config.toml
tokenizer = "word"
loss = "softmax"
encoder_depths = [2, 3, 4, 2]
encoder_stem = "single"
text_encoder_causal = false
text_encoder_norm = "layernorm"
text_encoder_fused_qkv = false
text_encoder_parallel_block = false
beta2 = 0.95
one_sided = false
max_grad_norm = 0.5
warmup_steps = 720
Rows from block 6 of the image encoder, named by matrix and row number. Each number is 128 + 24 x the weight over its row's rms, rounded and kept within 0 to 255. All counts start at 0. After the name is the row's rms in percent of the matrix's.
# b510: branch 3 first 3x3 conv (encoder.blocks.6.b5.1.0.weight, 96x48x3x3), inputs 32-39, a 3x3 kernel for each
b510.2 102 [130 133 130 128 115 109 104 115 117 120 138 137  97 109  98 115 105 170  92 139 122 143 176 122 148 106 139 125 119 115 138 107 117 162 126 112 111 140 138 126 130 135 152 177 117 121 142 146  78 106 128 115 114 130 112 123 146 143 102 110 101 166 128 178 177 106  99  78 104 131 101 182]
b510.3 104 [142 123 139 117  79 174 145 168 118  83 131 150 118 151 119 114 150 119 147 123 112 138 163  74  95 106 153  98 114 135 140 126  90 134 138 122 106 133 112 134 137 137 115 134 159 160 154 146 132 124 120 147 117 166 128 147 145  97  96  89 128 136 171 166  84 130 176 101 111 150 181  98]
b510.4 097 [149 111 132 180 153  76  97 121 131 110 131 112 109 153 166 116 145 115  95  79 147 168 174 128 123 105 147 158  99 164 141 137 113 124 123 102 154 148 127 103 169 116 114 120 118 110 108 107 131 128 140 134 140 143 142 113 132 116 110 165  82 147 167  83 130 152 121 154  76  94 139 144]
b510.5 107 [129 102 102 178 146 143 155 107 125 110 163 117 142 149 135 114 147 140 115 150 129 159  66 149 110 115 149 147  66 130 128 167 112 117 143 120 132 144 141  86 166 160  92 156 182  97 131 127 135 154 121 113 128 107 129 126 107  95  99 129 107 164 237 178  93 130 189 148 125 113 128 192]
b510.6 106 [187 120 121  80 114 129 156 119 135 110 111  71 135  94 158 152 138 136 152 143 123 140 103 126 189 173 132  97 146 158 106 130 114 130 127 132 109 107 113 205 144 121 131 155 171 111 124 146 123 128 155 101 143 124 113 102  94 101 131 133 134 143  87 114 156 118 149  88 121 131 125 126]
b510.7 097 [141 111 165 153 126 114  92 130 120 155 116 142 106 100 145 145 186 153 139 144 181 153 158 116 125 127  63 108  65 159 151 102 122 159 110 123 114 102 122 146 130 172 126 117 120 124 128 110 114 153 157 142 133 154 115 153 146 130 102 139 110 129 114 126  89 185 121 135 103 141 139 117]
b510.8 104 [158 124 182 123 113  90 130 129 121 163 143 120 157 129  98 105 134 119 110 122 131 157 135 167 123  77 121 177 120 128 162 118 140 111 108 118 102 135 127 108 136 187  86  67 140 144 150 117 138 149 124 153 148 125 107 161 154 111 126 125 123 102 108 136 119 123  69 146 103 116 134 130]
b510.9 095 [101 129 129 126 120 151 133 149  85 157  89 113 123 127 156 137 144 112 142 130 130 107 140 120 181 151 120 210 118  96 137 106 120 109 110 112 128  88 147 101 159 168 153 158  98 171 165 117 114 106 133 137 168 118 112 117 165 101 133 122 145 182 177  85 164 117 134 155 146 171 165 139]
b510.10 098 [138 113  92 134 106 154 145 135  90 157 121 103 154 156 148 165 108  74  88 114 121 141 112 104 153 120 118 128 165 131 124 123 168 148 165 140 109 120 163  63 152 170 122 129 131 112 104 139 139 106 134 111 132 127 150 144 139 130 148 140 139 132 128 123 124 120  85 114 115 111 143 129]
b510.11 100 [125 122 126  89 111 104 124 100 101 138 117 117 192 119  83 114 128 158 142 102 141 120 101 121  92 145 127 120  93 103 135 102 156 186 130 165 152 125 112 136  93 104 154 151 132 129 114 148 144 130 120  93 118 130 143 165 116 141  96 149  92 119 125 101 118 101  70 158 143 103  82 167]
b510.12 099 [ 98 132 106 129 147 107 186 134 166  87 135 131 140 105 105  94 113 117 109 131  95 154 111 130 128 119 132 161 113 137  90 127 120 152  97 154 117 101 174 106 113 152 115 100 110 139 153 123  99 146 132 114 153 153 127 150 134  97 136 119 125 115 134  87 121 191 122 144 152 131 124 100]
b510.13 101 [ 91 154 109 139 135 106  82 117 138 157 130 141 135 113 154 147 125 153 152 116  91 127 123 115 126 160 111 148 133 162 134 127 122 137 104 178 195 138 118 159 143  99 160  96 138 122 111 116 141 120 106 100 159 124 101 117 106 149 107 140 126 105 117 159 139 137  96 164 122 122 150 153]
b510.14 098 [116 163 120 104  94 126 185 118 156 125 129 110 109 117  95 142 131 103 127 182 108 109 157 143 138 163 101  95 114 138 140 143 147 136 133 160 140 117 147 142 142 117 137 129 104 165  70  85  99 126 191 117 139 127  91 143 108 105 179 109 108 142 100 140 150 120 125 101 118 210 136 138]
b510.15 097 [189 142 141 100  94 122 164 160 100 113 145 136 153 117 111 121 169 202 125 116 129 161 188 117 129 102 123 121 112 131 136 100  93 112 150 141 130 132 128 101 103 111 154 148 145 126 119 123 143 149 163 139 110 148  99 116 136  87 145 155 111 101 131 162 110 150  97 125  72 132 147 138]
b510.16 105 [125 142 166 132 137 161 149  90 110 115 149 151 110 106 117  79 140 124 185 103 127 156 152 132 179  62  92 130 109 103  90 125  92 108 168  96 121 111 121 150 107 120 141 108 140 148 121 140 134  83 137 110 153 129 120  85 130 113  82 111 123 165 123 150 149  74 131 141 109 135 139 162]
b510.17 094 [126 131 149 126  98  98 127 119 118 123 150 141 144 143 117 170 103 132  94 134 135 114 110 118 145 139 150 112 168 143 134 116 125 128  87 137 150 131 149 124  78 165 170 138 109 140 136 160 165 161 144 113  88 112  81 171 149 119 138  91 141 139 104  99 130 122 134 111 140  80 179 164]
b510.18 098 [135 114 102 126 136 119  95 140 148 105 150 131  73 154 162  78 148 132 136 127 138 152  84 119 102 110 134 140 129 110 121 121 137 136 113 143 181 136 129 133  62 108 117 113 133 111 135 131 125 164 173 127 138 167 110 136 154  93 114 140 151 101 124 155 149  83 127 119 126 159 158 167]
b510.19 101 [117 106 114 145 101 140 101 118 130 148  90 167 130 129 119  82 134 159 111 101 142 122 134 169 110  86 124 144 101 160 146  93 145 117 149 130 149 111 107 166 136  70 124 120 124 122 155 156 117 142 123 102 144 112 138 145 110 111 123 134 119 208 120 145 136 106 157  91  91 152  98 102]
b510.20 097 [135 120 164  99 123 126 124 139 115 166 120 108 100 134  84 100 122 145 105 128 148 135 108 159 111 152 145 107 113 120 138 122 149 114 142 108  80 153  99 116 136 142 144 128 167 126 116  65 136 152 108 132 127 150  74 119  78 189 154  95 149 181  69 160 107 108 111  92 158 178 128  93]
b510.21 102 [128 150 100 129 143 110 131  92 125 120 144 151 100 152 112 100 135 104 149 111 141 125 125 121 167 180  86 117 133  95 102  92 122  65 135 132 124  83  93 139 160 125  82 165  85 102 142  88 106 124 133 135 146 145  99 110 116 129 111 100 128 137 135 160 114 129  97 141  94  94 110 148]
b510.22 102 [134  67  98 113 132 137 162 115 111 141 146 144 152  99 106 134 157 109 151  85 149 123 115  97 113 140  90 156 136 142 137 125 165 140 146 120 104 151 180  62 139 129 127 160 145 127 129  94 122 170  95 106 138 112 111 153 153  82 112 110 126 135 138  73 133 125 142  69 129 171 134 149]
b510.23 104 [128 142 134 123 183 137  94 134 141 128  79  98 120 147 120 151 107 147 121 130 114 133 112  75 107 163 149 121 105 124 138 110 104 137 134 135 113 151  81 155 141 113 133 148 124 120 163 131 130  81 154 148 152 112  96 141 154 133 134 109 136 116 120 148 100 138 143 136 107 109 136 138]
b510.24 100 [116 161 130 116 129 160 101 136 115 126 110 111 147 132  74 128 119 134 122 129 142 193 150 170 154 140 141 158 126 126 163 117 131 168 122 127  51  93 133 166 185 108 149 102 119 131 166 159 130 115 147 119 112 104 135  88 121 126 155 113 157 102 118 169 115 133 104 161 125  90 137 108]
b510.25 105 [ 82 118 113  86 171  83 169 108 141 121 137 147 136 145 116 159 113  96 162 134 119 151 133 106 115 117 126 134 122 120  94 115 128 109 124 110 109 122 118 127 139 121 127 121 138 137 116 161 131 137  94 123 117 127  97  85 111 128 120 126 119 104 107 128 131  67  94 121 166 117 172  87]
b510.26 097 [111  90 155 163 133 120 165 141 130 134 147 109 109 123  98  94 111 126 111  93  95 137 135 122 167 181 126  70 169 157 123 104 156 138 126 137 130  94  88 116 154 130 123 120 181 118 126 138  95 140 131 124 100 159  85 191 110 135 145 112 124 151 116 150 177 105 121  99 121 120 114 140]
b510.27 106 [ 76 140 115 166 116 110 108 118 142 152 156 111 113 122 164 100 130 169 150 129 106 135 142 129  87 155 190 183  99 173 103  85 115 149  99 133 157 163 119 118 152 130 124  69 132 134  98 130 146  84 157 159 120 114 132 135 118 175 170 128 104 150 111 158 105 116 128 140 116 119 116 181]
b510.28 101 [125 101 140 149 125 129 131 113  98 168 142 137 135 145 114 163 132 145 104 115  96 106  91 134 171 123  75 119 132  92 153 154 106 160 157 129 107 128  94 130  84 155 170 141 178 163 139 114 125 189 129  88 154 119 135 141 130 125 159 130 106 162 122 105 103 150  74 161 132 145 112 135]
b510.29 092 [184 165 131 163 126 109 111 131 118 156 106 179 113 106 129 111 137 132 174 113 130 104 120 144 125 122  77 136 129 129 127 113 161 107 154  98 107 160 136 127 106  82 112 111 127 117 116 137 131 100 165 139  87 107 141 105 128 177 116  97 130 121 124  80 141 118 154 109 143 103  93 110]
b510.30 101 [102 110 134 105 125 119 133 100 131 172 130 120 111 134 135 131 148 124 137 151 169 136 138 102 127  76 124 168  94 101 142 114 111 120 152 102 182 164 168 136 112 123 128 134  97 166 149 128 134 124 148  95 135 148 126 132 169 111 147 117  89 115 140 124 138 121 131 127 165 131 125  96]
b510.31 104 [103 136 146 115 124 146 113 137 111 130 108  73 110 135 138 135 103 133 111 131  91  88  92 188 133 159  90 106 129 130 121  96 126 132 120 131  89 156 169 124 108  88 143 134 116 164 148 135 160 131 108 110  93 121 124 166  58 124 105  99 123 132 136 140 181 136 116 123 121 152 121  90]
b510.32 100 [111 128  94  84  91 115 106 110 131 156 154 128 103 131 162  95 108 117  95 159 128 119  96 141  95  96 138 148  80 143 134 140 135  92 207 129 122 138 145 154 146 144 134 140 116 155  83 176 131 145 131 137 110 110 123 130 114 109 191  90 111 135 149 148 119 102 116 116  96 116  77 107]
b510.33 092 [113 156 141 114 157 149 121 159 115 125 118 122 136 119 124 146 141 134 126 157 141  99 134 141 154 137 121 117 130 144 101  96 150  81 151 127  99 146 181 141 115 152 139 110 121  95 146 188 138 115 116 141 111 136  90 167 121 113 150 133 123 130 140 163 144 114 134  91 191 103 156 101]
b510.34 102 [106 118  85 122 127  92 155 120 125 123 127  90 116 133 158 109 138 168 120 144 119  99 152 180 141 137  89 106 137 144 127 112  87 136 124  97 121 128 141 139 130 131 140 134  95  96 137 175 139 154 141  99 113 117 147 144 137 114 130 117 134 107 111 112 139 140 165 175 150 127 126 112]
b510.35 096 [125  91 118 111 130 162 132 109 109 137 119  99 134 152 146 132 100 123 116 169 111 140 117 162 158 116 140 149 102  98 137 135 119 150 103 121 129 137 160 145 109 188 176 151 160 158 106 120  91 146 151 113 157 125 158  92 119 128 146  95 167 161 137 110 134 139 121 152 171 121 117 131]
b510.36 100 [118 103 161 130 153 149 107 121 134 129 156 148 114 111  97  83 134 137 132 104 109  92 134 114  96 153 121  91 127 123 177 116 110 149 117 123 137 109 135 144 131 122  82 120 126 108 132 157 126 118 133 160 109 131 109 105 153 131 151 123 121 160 159  90 101 154 144 112 140 115 139 110]
b510.37 101 [ 99 151 125 169 112 142 138 130 144 116 169 164 138 170 154 124 137 140 133 176 104  94 157 165 117 136 112 125 104 104 117 158 125 106 115 142 133 131 132 137 142 134 137 154 115 124 167 154 132 115 129  79 120 119  67 125  91  94 136 131 139 161 150 154 135 105  88 134  86 126 100 148]
b510.38 102 [155  95  99 137  88 123 115 118 123 160 141 123 161 134 152 149 176 123 143 114 141 127 149 124 101 145 142 109 138  82 188 166 116 170 102 140 124 132 129 138 164 158 144 184 119 119 155 132 110 104 140 142 109 156 118 127 165  71 155 159 156 138 155 111  91 102 136 111 110 108  86 131]
b510.39 102 [132 140 103 117  89 135 124 114 151 115 110 142 126  95 130 153 135 163 140 127 104 157 161  89 140  54 171 127 138 107  70 153 109 105 112  87 135 146 116 121  96  91 168 138 117 100 129 145 120 120 144 157 110 133 115 107 123 127 134 122 148 156 140 101 155 105 123 145  55 100 106 153]
b510.40 104 [129 159 136 121 124 166 124  89 150 172 149 129 128 125  81  98 204 147 123  91  96 104 119 156 138 128 161 137 154 116 112 125 131  95 161 139 143 129 136 121 109 137 130 131 149 126 155 118 120 112 150 126 131 104 150 115 129 111  79 120 151 153 189 112  94 142 166 125 114 101 133 105]
b510.41 103 [126 146 138 144 100 105 161 179 101 147 117 103 122 138 119 164 115  97 112 128 142 151 125 130 166 116  92 112 127 124 142 115 112 128 121 153 131 137 121 178 135 180 119 175 137 108 111 101 139 101 134 122 126 106 132 110 136 102 127 126 120  88 105 142 115 189 145 104 130 143 105  90]
b510.42 100 [157 148  92 108 164 137 121 136 104  96 135 120  59 130  98 135 130  80 135 149 101 137 134 119 155 142 123  79 134 151 165 110  93 169 102 145  98 147 156 130 162 151 160 158 104 137 128  95 171 157 139 103 167 113 148 145 119 114 149 106 173 112  65 106 140 151 137  86 136 127 193 132]
b510.43 095 [ 96 130  80 123 166  93 143 109 112 122 131 109 119 127 100 128 115 149 110 136 118 182 140 145 112 108 112 113 100 182 118 131 123 107 105 118 141 135 193 102  92  98 159 148 155 156 149 110 112  99  98 109 113 101 179 140 114 149 135 123 105 117 116 114  90 141 107 141 131 108  98 123]
b510.44 101 [128 136 133 125 119 110 124 155 134 148 139 140 181 122 104 149 128 127 106 129 107 111 136  85  54 170 134  86 135 148 137 117 132 157 144 122  96 131 171  98 137 153 174 109 114 108 153 173 128 154 135 147 139 142 128 126  82 112 115  69 129 124  83 116 158 107 128 141 152 159  96 155]
b510.45 097 [147 139 114 161 134 146  97 178 100 120 156 137 109 127 117 126 157 195 138 112 125 128 119 121 155 148 126 122 160 118  88 174 133 159 112 103 173 118 127 111 102 172 138 125 110  84 116 182 131 131 109 126 129 111 124  86  99 142 116 131 115 158 136 120 113 128 133 131 148  87 129 138]
b510.46 097 [109 147 147 190 100 133 129 135 166  94 115 115 124 149 107 162 126 114 100 170 134 151 141  93  70 155 125  89 144  78 138 160 150 133 138  87 136 167 145 161 204 172 118  91 161 125 134 120 158  90  92 120 137 149 100 106 106 152  88 159 141 131 104 125 134  70 125  83 114 175 150  84]
b510.47 105 [164 127 138  94 133 143  95 131  94 175 142 134 150 162 157 117 128 110  93 144 135 124 154 112 169 105  95 108 165 102 169 118 113 132 108 111 105 124 118 138 117 108 169 113 132 113 133 119 160 101 128  84 162 115 124  89 118 115 154  98 190 119  86 106  98 126 128 131 111 101 142 123]
b510.48 100 [124 140 174 153 138 112 132  97 133 163 146 135 167 169 149 151 149 109 126 124 132 154 118 137 134 173 125 171 163  84 127 113 178 101 145 130 135 112 138 128 146  93 185 142 113 150 140 105 124 125 132 151 119 143 127 162 134 130 105 132  96 125 164  94 127 168  78 159 131 133  79 135]
b510.49 100 [128  80  89 138  98 127 132 147 155 109 135 162  83 143  92 167 128 113 114 117 101  82 107 120 133 114 154 131 194 121 131 164  96 115 137 121 155 132  75 171 112 130 190 143 114 139 137 141 130 147 148  96  79 126 104 153 173 153 130 130  96 120 208 112 169 119 139  77 153 133 111 116]
b510.50 100 [166 139 173 151 169 136 105 139 142 124 156 105 111 130 115 125  83 121 137  98 129 117 122 119 109 134 143 133 155 115 131  98 200 144  99 110 109 119 142  88  85  94 109 144 146 114  86 120 115 137 152 102 146 151 143 123 132  84 112 132 134 145 116 121 132 130 149 102 130 165  94  88]
b510.51 101 [123 117 106 123 144 145 111 106  98 137  92 101 155 144 125 148 119 125  99 119 115 132 135 113 148 129 107 124 102 133 130 134 108 140 142 104 110 127 118 122 140  97 161 197 136 107 172 142 162 138 133 172  95 151 129 141 128 132 123 147 143 119 142 143 145 112  93 120 122 164  97 136]
b510.52 093 [130  68 138 149 142  92 136 106  98 151 126 122 126 119 135 152 147  95 118 145 139 102 120 133 141 120 111 160 119 109  86 134 140  84 127 116 131 132 150 122 115 144 138  93 121 136 110 137 140 132 126 142 144 119 101 126 136 112 135 157 133 121 116  98 153 109 105 155 127 131 103 136]
b510.53 102 [105 146  88 148 149  89 156 142 124 157  72 115 146 131 120 155 116 147 111 137 157 136 124 132 134 131 107 157 120  87 141 114 126 127 110 151  73 155 114 189  97 121 149  77 130 151 163 108 155 105 130 126 142 142 125 157 105  85 186 117 125 140  72 145  92 112 149 131 148  80 129 129]
b510.54 109 [102 130 157 130 149 166 160 106 145 128 159 129 103 112 149 114 139 135 141 138 116 153 143  95 144 109 147 169 120 140 133 134 113 109 144 180 102 116 135 135 136 140 113 114 122 118 131 121 132 128 147 145 148 124 108  95  88 160 120 125 141  89 129 138  98 108 120 117 123 129 143 163]
b510.55 101 [133 118 108 136  96 139 138  94 126 133 114 188 129 123 137 114 112 109 118 105 152 121 149 156 126 121 161 118 185 113 151 173 167 134 130 132 129 119 128 128 132 133  97 144 118  88 115 167 126 100 142  97 164 112 166 120 123 153 149 175 110 131  87 132 143 145  98 110 126 146 146 109]
b510.56 109 [109 119 112 122  95 154 120 137  75 112 123  99 133 158 130  91 166 146 106 143 162 116 107 117 140 133 106 119 162  97 103 114 128 133 124 106 134 110 171 105 146 126 118 147 150 129 132 130 138 116 119 144  99 144 153  87 125 136 131 181 123  97 212 129 136 143 128 101 131 120 109 153]
b510.57 099 [140 136 115  81 114 160 104 100  96 119 113 152 100 167 126  99 129 118 124 121 109 101 148 144 187 186 126 127 155 118 131 128  90 149 118  97 110 105 132 161 140 138 129 120 126 153 141 107 132 162 133  85 118 136 148 123 102  89 101 151 149 141 117 107 141 164 133 134 188 127 103  86]
b510.58 096 [139 165 155 167 160 111 150  81 130 131 112 137 119 126 181  81 137 135 112 131 129 138  96  53 117 123 106 159 117 108 160 105  95 146 128 124 137 137  90 173 121 112 119 139 111 131 137 150 184 130 100 158 120 134 126 133 165 138 135 126 112 115 149 127 143 112 130  99 137 123 104 145]
b510.59 103 [124 112 144  91 145 167 119  99 133 130 184 153 133 101 132 124  66 162 120 131 139 114 175 117 132 151 159 118 123 131  94 137 139 123 114 115 168 134 121 108 136 125 130 158 156 130 121 140 116 178 133 160 109  69 146  98 193 114  93 103 135 106 123 156 136  77 163 142 126 106  95 153]
b510.60 095 [143 165 106 157 150 179 102 114 162  93 181 162 129 119  98 145 158 144  89 125 105 108 174 145 125 139  87 138 162 133  97 148  74 147 108 136 112 118 125 128 134 128  91 155 162  90 124 115 120 104 136 136 146 122 110 125 195 115 126 125 148 132 157 140 110 120 120 107 105 143 129 145]
b510.61 098 [ 96 118 117 125 137 137 122 148 118 144 106 159 134 122  89  99 159 143 122 164 159 138 131 104 179 182 158 113 125 143 114 113 145 134 138  93 166 118 123 183 126 111 155  97 134 149 105 125 116 131 172 119 121 141 157 112 140 135 100 113  97 113 129 124 113 160 104 175  95 125  92  99]
b510.62 097 [114 117 103 149 117 124 167 117 139 165 124 174 126 162 132 143 123 151 137 113 142 115 100  87 127 121  85 140 120 138 149 173 145 145 122 141 132 117 149 141 159 149 125 107 120 136 156 141 113 131 125 133 135 143 134 158 173 141  66 133 169  83  64 133 148 159 129 108 119  98 159 142]
b510.63 092 [132 196 158 169 130 111 123 130 115 101 146 112 116 116 139 156 121 141 145 106 109  96 105 120  95 162 129  92 135 119 123 115  95 111 115 119  73  91 160 153 117 112 131 168 140 135 159 169 111  93 132 122 125 135 122  82 171 121 145 129 125 148 143  62 153 174 139 144 158 115  72 151]
b510.64 093 [138 117 111 133 135 108 162 122  93  87 149 106 124 138 156 124 100 147 167 151 119  89 122 155 110 142 185 116 113 145  98 144 160 168 134 111 117 141 137  77 130 105 155 126 137 101 132 108 148 131 104 119 133 155 130 109 103 131 102 112 103 129 112 180 120 121  94 139 148 114 159 145]
b510.65 095 [129 130 147 147 125 121 136 124 147  80 140 187 126  67 152 116 118 129 119  88 168 114 101 125 118  78 114 116 104 159 123 148 144 169  94 143 126 161 142  81 130 121 121 118 128 118 115 186 124 133 136 126 133 127 104 110 131 151  92 111 145  87 128 149 144 139 140 115 125 155 140 115]
b510.66 103 [120 172  71 147 117 121 133 122 113 112 142 133 160 145 164 153 156  98 128 126 145 103 107 138  60 119 107 102 149 149 107  75  91 199  94  98 125 117 156 126 121 171 130 127 174 101 109 137 109 149 148 142 152  92 130 115 124 145 116 107 127 112 222 121 109  85 119 143 165 115 133 129]
b510.67 102 [114 117 120 153 167 128 139 126 113 151 134 130  83 160 127 151 120  95 108 133  82 129  99  76 147 124  76 133 156 131 146 126 138 103 139 152 103  98 131 140 126 159 116 109 174  95 143 128 126 139 132 127 135 132  92 126 129  92 136 133  92 120 121 142 100 155 140 133 142 136 132 162]
b510.68 101 [ 77 139 183 132 119 106 124 152 159 161 128  95 124 136 106 121  99 135 137 154 145 131 114 105 125 143 157 138 111 144 137 144 118 151 131  95 120 111 125  90 135 136 102 150 145 132 116 118 133 107 141 190 108 161 107 105 139 139 106 124  89 140 116 139 109 132 139 162 129 126 106  99]
b510.69 106 [179 131 134 118 145 107 178 150 110 103 115 106 151 113 133 149  92 102 166 124 123 121 151 111  65 116 104 141 145 100 137 162 113  89 104 200 172 142 137  93 130 130 121 130 203 131 143  90 127 107 108 105 178 145 152 119 110 130 145 137 137 124 159 146 121  95 104 125 106 107 154 135]
b510.70 105 [ 96 133 112 146  92 112 118 110 176 146 130 133 112 132 146  95 126 133 156 189 118 161 153  88  92 144  94  99 143 118 150  95  79 101  96 145 131 134  95 141 143  89 101  93 111 121 135 120  92 102 149 140 168 148 145 167  98 125 132  74 105 115 104  90 103 119 144  78 138 136 147 108]
b510.71 103 [129 127 102 111 107 144 138  91 122  91 118 138 130 115 141  91 105 182 121 106 155 100 174 143 182 116 124 106 120  92 147  86  93 121 179 142 148  88  97 114 105  89 143 140 141 142 130 113 144 138 125 166 100 189 139 104 145 129  90 149 132 110 141 100 115 136 175  94 145 145  95 132]
b510.72 088 [170 146 145 106 162 182 124  71 118 120 128 115 144 120 142 136 134  96 131 152 103 104 151 133 155 172 119 117 118 117 116 101 173 120  80 129 166 122  70 122 116 112 101 131 117 149 129 132 146 144 148  87 127 115 152 124 132 139 129 119 110 152 124 144 168 157 130 127  80 129 106 151]
b510.73 100 [165 129  88 135 117 134 110 129 114 144 164  92 123 128 148 136 109 132 161 167 122 107 125 104 128 150 107  98 177  90 136 136 159 165 108 133 136 110 113 146 154 123 166 117  75 139 147 138 141 118 134 109 113  83 146 155 113 123 147 138  71  96 102 154 108 135 131 106 111 102 146 123]
b510.74 094 [114 127 138 116  67  86 130 150 102 194 173 115 108  92 127 121 133 117 155 153 136 150 125  94 142 102 130 117 136  80 152 148 116 103 100 174 148 152 109 143 135 117 137 171 119 106 132 128 130 114 140 147 134 121 118  99 150 182 144 143 112 124 147 142 171 157 181 144 107  78  78 130]
b510.75 097 [138 150 140 116 140 117 142 131 103 107 131 149 110 140 121 122 148 147  86 105 136 128 106 164 104 140 149 106 136 135 120 133 119 115 108 104 137 118 140  93 128 155 179 163 109  81 177 140  95 134 156  92  95 124 135 148 112 104 125 132  73 129 169 193  87 214 120 128 149 148 131  85]
b510.76 095 [107 132 135 159 131 117 140 124 107 139 124 143 104  86 119 115 137  98 115 133 116 136 131 129 155 144 137 121 111 132 122 107 140 120 160 122 106 109 114 118 103 203  77 118 128 158 137 141 123 105 134 108 112 130 144 119 117 148 183 155 106  80 115 129 158 114 124  82 155 120 121 123]
b510.77 098 [185 128 122 119 154 118 108 175 101 143 152 127 124 111 148 138 128 110 143 157  82  95 121 145 165 122 144 119 119 113 121 146 158 100  92 105  89 186 129  68 120 146 145 120 123 119 126 111 145 157 142 119  85 131 112 164 126 142 158 132 109 131 155 148  93  89 131 133 129 111  80  92]
b510.78 105 [127 139  54 128 130 154 133 113 131 139 126 121 136 137 115  98 166 116 122 197 153 148 141  73 156 106 149 131 103  81 212 128 124 101 142 100 151 147 105 187 126 151 112  87 121  81 147 161 121 100 113 109 151  88 110 120 156 173 170 113 178 112 114 121 120 142 116  96 137 136 121  69]
b510.79 094 [137 112 137 132 119 107 139 121  77 147 126 101 119 152 149 120 136 133 118 118 115 133  85 117 145 122  96 142 145 209 100 108 131 169 151 100  91 185 126 149 124  90 134 151  77 114 106 121 101 127 135 131 156  98 113 113  84 103  91 164 103 137 115  99 122 147 157 138 118 127 147 121]
b510.80 095 [124 121 141 125 124 135 144 167 193  99 108  92 127 136 143  89 133 129 162 134 130 119 138 121 109 155 125 100 125 123 129 126 176 111 139 154 102 118  99 148 100 111 140 128  89 170 128 150 151 121  98 129 136 129 139 140 163 109 114 116 146 111 113 153 155 105 107 125 160 108 107  95]
b510.81 099 [134 116 161 155 167  87 102  93 140  95  83  82 117 138 114 105 162 151 130 139 114 114 129 139 108 114 135 128 111 141 150 115 143 104  93 153 127 127  96 120 143 122 154 179 118 109 117 142 149 134 118  90 124 142 141 120 121 137 110 113 118 109 150 116 185 124 120 125 122 153 138 129]
b510.82 098 [127 132 121 106 158 171 200 115 135 109 131  68 133 163 126 133 140  87 149 131 127 111 157 125 157 124 119 123 134 151 127 150 142 140 125 141 156 171 138 126 140 148 113 118 133 124 111 109 120 143  96 131 140 145 167  89 131 138  93 112 109 145  96 147 113  94  86 172 177  85 106 127]
b510.83 097 [110 113 112 146 119 175  86 138 139 173 113  97 133 142 151 122  91 117 157 146 184 106 132 191  70 178 103  82 115 126 122 160  92 144 164 132 123  95  73 144 169  95 135 139 101  99 119 113 133 163 104 124  96 125 124 116 115 142 143 154 124 187  89 111 136 123 128 138 179 112 117 110]
b510.84 102 [113 118 137 121 107  98 107 208 165  85 114 142  97 106 136 140 109 127 108 102 135 128 163 137 174  66 112 138 133 142  94 121  92 152 119 119  60 145 121 132 146 126 124 108 108 122 105 106 161 147 126 120 111 126 143 144 144 138 125 162 109 129 169 130 114 130 110 159 134 125 136 165]
b510.85 102 [ 95 117 127 124 110 121 107 149  86  81 109 116 134 114 129 130 106 141 118 134 109 129 148 124 102 169 108 154 175 174 126 101 106 117 133 124 102 172 157 149 172  71 120 117 102 156 178 149 127 151 137  99 136 149 155 163 184 156  85 128 117  75  73  99 117 127 120 113 145 141 137 148]
b510.86 095 [140 118  88 151 136 183 145 140 154 142 124 111 141  85 130 104 137 158 105 129 138 101 188 197 122 133 140 146 136 149 105 112  88 133 122 160  71  96  92  80  99 155 101 144  90 155 127 172 107 121 141 124 101 105 156  85 132  97 109 161 121 211 164 147 119 116 121 139 150 104  81  66]
b510.87 095 [145 117 119 159 171 107 161 130 111 117 160 126 127 103 166 134 123 132 131 147  95 129 156  82 102 177  76 117 128  93 162 120 128 100  75 127 112 140 119 108 142 142 127  85  88 123 144 188 118 126  72  91 108 111 110 152 137 117 106 122 130 103 144 135  86 168 114 133  97 103 136 142]
b510.88 098 [130 114 117 123 102 112 141 168  88 124 119 171 151 145 148 134 136 122 117 157 132 122 137 106 135  99  81 137 152  94 123 162 134  99 171 134 108 135 126 134 123 123 110 114 148 131 163 117 193 144 107  92 135 129 115 123 138 114 145  98 103 126 130 155 165  96 141 119  94 154 107 139]
b510.89 101 [161  81 124 178 141 144 135 122 110 115 146 115 140 159 139 151 131 120 141 144 146 146 114 127 129 141  60 124 151  91 102 132 112 113 145 133 171 131 105 147 114 129 137 118 127 173 129 125 103 145 116 146 118 188 126 131 164  65 157 117 146  96  97 107 154 107 127 105 139 135 123 148]
b510.90 104 [116 140 148 127 105 131 140 184 124 157 147 132 145 128  95 164 100 123 116 118 114 116 133 191  97 133 123 185 150 144 162 158 125 113 112 103 138 155  87  99 202 111 148 134  49 109 132 147 128 126 106 142 135 107 140  78 134  56 133 133 133 174 106 150 131 145 121 121  88 153 105 131]
b510.91 101 [146 165 128 126  83 100 114 132 127 152 156 109 123 142 159  79  98 167 153 124 109 154 105 114 130 146 205 122  74 125 134 132 115 136 145 155 105 149 121 146 164 161 115 153 146 122 140  82 145 136 143 149 112 131  62 151 184 191 101 108 137 122 127 128  67 110 140 171 119 122 154 134]
b510.92 103 [182 125 107  97 169 120 112 106 126 106 124 127 181 139 107 151 101 123 132 137 132 195 115 123  78 124 147 120 121 135  96 110 122 150 152  73  98 140 156 150 149 124 116 196 113 156  83 126 149 113 169 113 148  96 158 115 133 132 122 115 155 124 139 161 127  97  99 161 144 111 123 116]
b510.93 105 [135 135  98 131 123 131 147 155 145 171  86 123 119 104 156 110 112  90 167 115 106 167 148 125 125 164 148 159 119  75 165 172 130  94 127 145 140 180 114 144 191 140 109 120 129 104 150 129 147 105 155 131 143 126 116 104 101 127 123 155 114 163 118 155  78 153 108 116 131  87 109 142]
b510.94 098 [115 122 144 135 134 144 107 137 138 157 104  84  89 106 126 148 147 134 130 148 130 100 105 153 132 125 110 163 127 126 181 126  90 120 125 145 173 109 118 140 115 114 195  80  86 157 157 170 161  79 148 123 128 119  63 210 139 128  96 145 118 152 148 172 110  93 136  93 117 138 105  95]
b510.95 111 [119 136 169 138 131 127 107 101 130 136 175 116  84 114 154  98 118 123 126 110 161 165 175 156  86 131 100  95 104 126 136 118 159 111 140 131 129 134 107 122 147  99 105 171 161  99 119 141  76 138 143 126 127 108 113  87 130 140  84 148 134 113 109 160 143  79 145  89  78 155 122 139]